{
  "dataset": "flat shapes of many kinds, plain or patterned, on busy backdrops",
  "train_examples": 48750,
  "translate": 0.06,
  "norm": "layernorm",
  "mlp_ratio": 2.67,
  "inner_norm": false,
  "patch_size": [2, 2],
  "widths": [80, 160, 320],
  "residual_init": "none",
  "optimizer": "adamw",
  "beta1": 0.8,
  "eps": 1e-06,
  "steps": 19400,
  "batch_size": 128,
  "warmup_steps": 580
}
Rows from block 8 of a small image classifier, named by matrix and row number. Rows with one number belong to one neuron. Each number is 128 + 24 x the weight over its row's rms, rounded and kept within 0 to 255. All counts start at 0. Numbers have three digits each.
After each neuron's rows are labels from the 100 images, of 14976, where the neuron reaches its largest size: "lies over" is the class under the peak. Only what is clearly more common there than usual is listed. The data: flat shapes of many kinds, plain or patterned, on busy backdrops.
# gate: MLP gate (model.blocks.8.mlp.gate.weight, 416x160), inputs 108-159
# fc1: MLP up (model.blocks.8.mlp.fc1.weight, 416x160), inputs 108-159
# fc2: MLP down (model.blocks.8.mlp.fc2.weight, 160x416, transposed), outputs 108-159

gate.374:146114128116111114115106118138154113147164130096117125176106116134120112147091157132076134166159126098162118118154140138156122122120140135135146109138112147
fc1.374:140115099134112155166119150093153157122112142139126124129101157106130193107115136140104149066142124135112099121122151117109103164137105128125141134132117121
fc2.374:111105083115133114125115149147164151104130133115100090105095113107129151086129109133133146122132132156087139163132192145116094137136113130130116085162147161
lies over: crescent

gate.54:158106139145137157136132122168158143149131131106155069139150123109142117120160092128096154120129134120120102090079130103133110169119087136153126100086101141
fc1.54:158124159141135106126096102156160198112133116135127109087138117130145177133096138099160150091118141108126107125153148134155101112165136079124159102121131139
fc2.54:145106134145078146073081084148091135145121141076149077121100148126132111079129154142136139120181142156153128120147149166172115112156123140149143128141133159
lies over: triangle

gate.31:124143118114083110109118166101110126118133131133144116110090121140116133086131117174111135088125129160095101110128131154085095112150158098106126126099143137
fc1.31:145097086139132108145101162116120144127116129115161135077158081126176119149155118109119106102129183125121137099075100142130106125125166103101132134125157170
fc2.31:155166129096132117126155106132110116138114112125137156101162099140095114090154171166129111181087101101094091158143162144176123132112086144107160127129125172
lies over: gear

gate.205:159121142146114133142091133127155137126113144149134100121192108137145175132129091105207125116105125138140134132168119138132117120102134141158085136152136144
fc1.205:111136111091107123085087148177160133131162117111147150143108093163142130160135161111144134170162136099110103096149165129145130121131099158107161104100090140
fc2.205:133101113135143150156109182085075124108144147128097110138085107148152112124128150138148103154158143157110147106100083151113161124109138167136163162129122110
lies over: crescent

gate.17:099124096125123130114161121151120116102131143123140129138138110113152125129157148143141148169163126132100129086169144110186112099095117126162142123146113113
fc1.17:093092070125108139104077131120133111140086149121172114119134116151136126139128112146151158137151099109138155154067153179126133123088133142081137116138152154
fc2.17:157159139127105114135177188122111130136134155129117109132099125111116118109109148099134093137179145157077128123114126131174092105130115137127170134077166095
lies over: crescent

gate.11:139140152140115137175152101091074152129105120160157125103119149129151065138098140141129183146113127161139122131103127159193142167120114176099099124104139144
fc1.11:159109115143132127122140114161127086129124138128157137129129045170172158181121150104098179135131119112095153132141150164113141165121098164148168104133108127
fc2.11:126126150132143090143144135086152167111107130150098103094116153173126115085090127131138118112115096103161123134145088148084139084137108113112164140070154167
lies over: triangle

gate.99:119134139129132124134094112134155091118088143144100111185152146133151125140133144140127132104155128102118141117093141119167107118154104094159175118130116108
fc1.99:087091168110115116133113094123145096134128131109136137166107131139157077147143137154152098117134130081161145167131114137111163122129101103132088105132130143
fc2.99:152119128099125092092156148123108162110095115180100150148125168116147164058113135120133121133110090116156154115087114142104123123100118120141103146109123074
lies over: triangle

gate.285:171123088163165155130163149105121164169158078137134118145109132126110102150124113113114137155136105140110117104139140140114101158155130120161143097102161118
fc1.285:108104116109147142103119114127157146172077142116117169131107106111110126163133164157143129128160134149103127119172197116123117143130107132091114149165094169
fc2.285:088104151146131138108138116133156113126107089183110133148101171090115143122169127133098123123127145108145131137142124097122147144135110047169119086165078134
lies over: square

gate.353:139135137151153125106159080114160125137132139136170097115139128129122150114145148109144139107172121127102087133123101102156093162129143095143157102127154139
fc1.353:113085139093096128115110090127100125130146162120103128170143106177109103186094114129145092134175138127167111147130143169098146104143116170130058163110124131
fc2.353:129113102150108117104127100105161111139129088162124110146116148091144104142114107096159140118135128122116137138124121120098113146128122102094104133115141111
lies over: triangle

gate.124:146098144109098159071098132133135117135117135097109076100152115148113148121122118113163120093115123120131158128124135122106133112165138113154102155122127093
fc1.124:138102137123140136153137104120091072126133137145136168140098105130150190187135157123147145145165134110098143112140167121097114127079154156110125170131110156
fc2.124:096089095121104131153117112166155111114127118090143141150147157152136139139121134095165126122121133105113141125151149111113135099164124117105139109162165079
lies over: gear

gate.57:112131142143124129144166165141092170113099110134145133078139140114103148108163189136080132161143151156131166132182131136110109121143138149082148110118128128
fc1.57:143065135153147162136158144110155130101164142117082091102122135116077161078101163111112106164133105110119104123100144139122148097133136110125145121091085145
fc2.57:124166083136123144114147111159143131104105119143122107132144101120133168137157106140151105104084126137084137129120123124086165136143133098148089121151086099
lies over: square

gate.188:142109133129199127164106149147089141129113164144118102120133133088157141126153133169066134086109137145095115111109117116129089150122114135086139154110074094
fc1.188:120164114130119151133123120140154160173134127102109138152160155166092123142057099156144117124146146099149094107176150101074149124101127136146103119125091132
fc2.188:128110115139121109115138120104140112163131147122158143137151108084139114163167103146146138167157116089155144068110119155129101152130131120119092142148117105
lies over: triangle

gate.119:122110161120125136135128157110090148154146132080141154122190108122120111078117133126163161119133172128102105128140149113112142113135150144159126119131183096
fc1.119:114100166170101103148134118127170117106113105070145132117138135132123116154120144133149143134143124166145091130143138159124061150132166186073125117131124160
fc2.119:101101124123134096132168104176143120134119099129129135128098127131122106091145105184142109137108126132135173127174107115097123134088126096139125110105152148
lies over: gear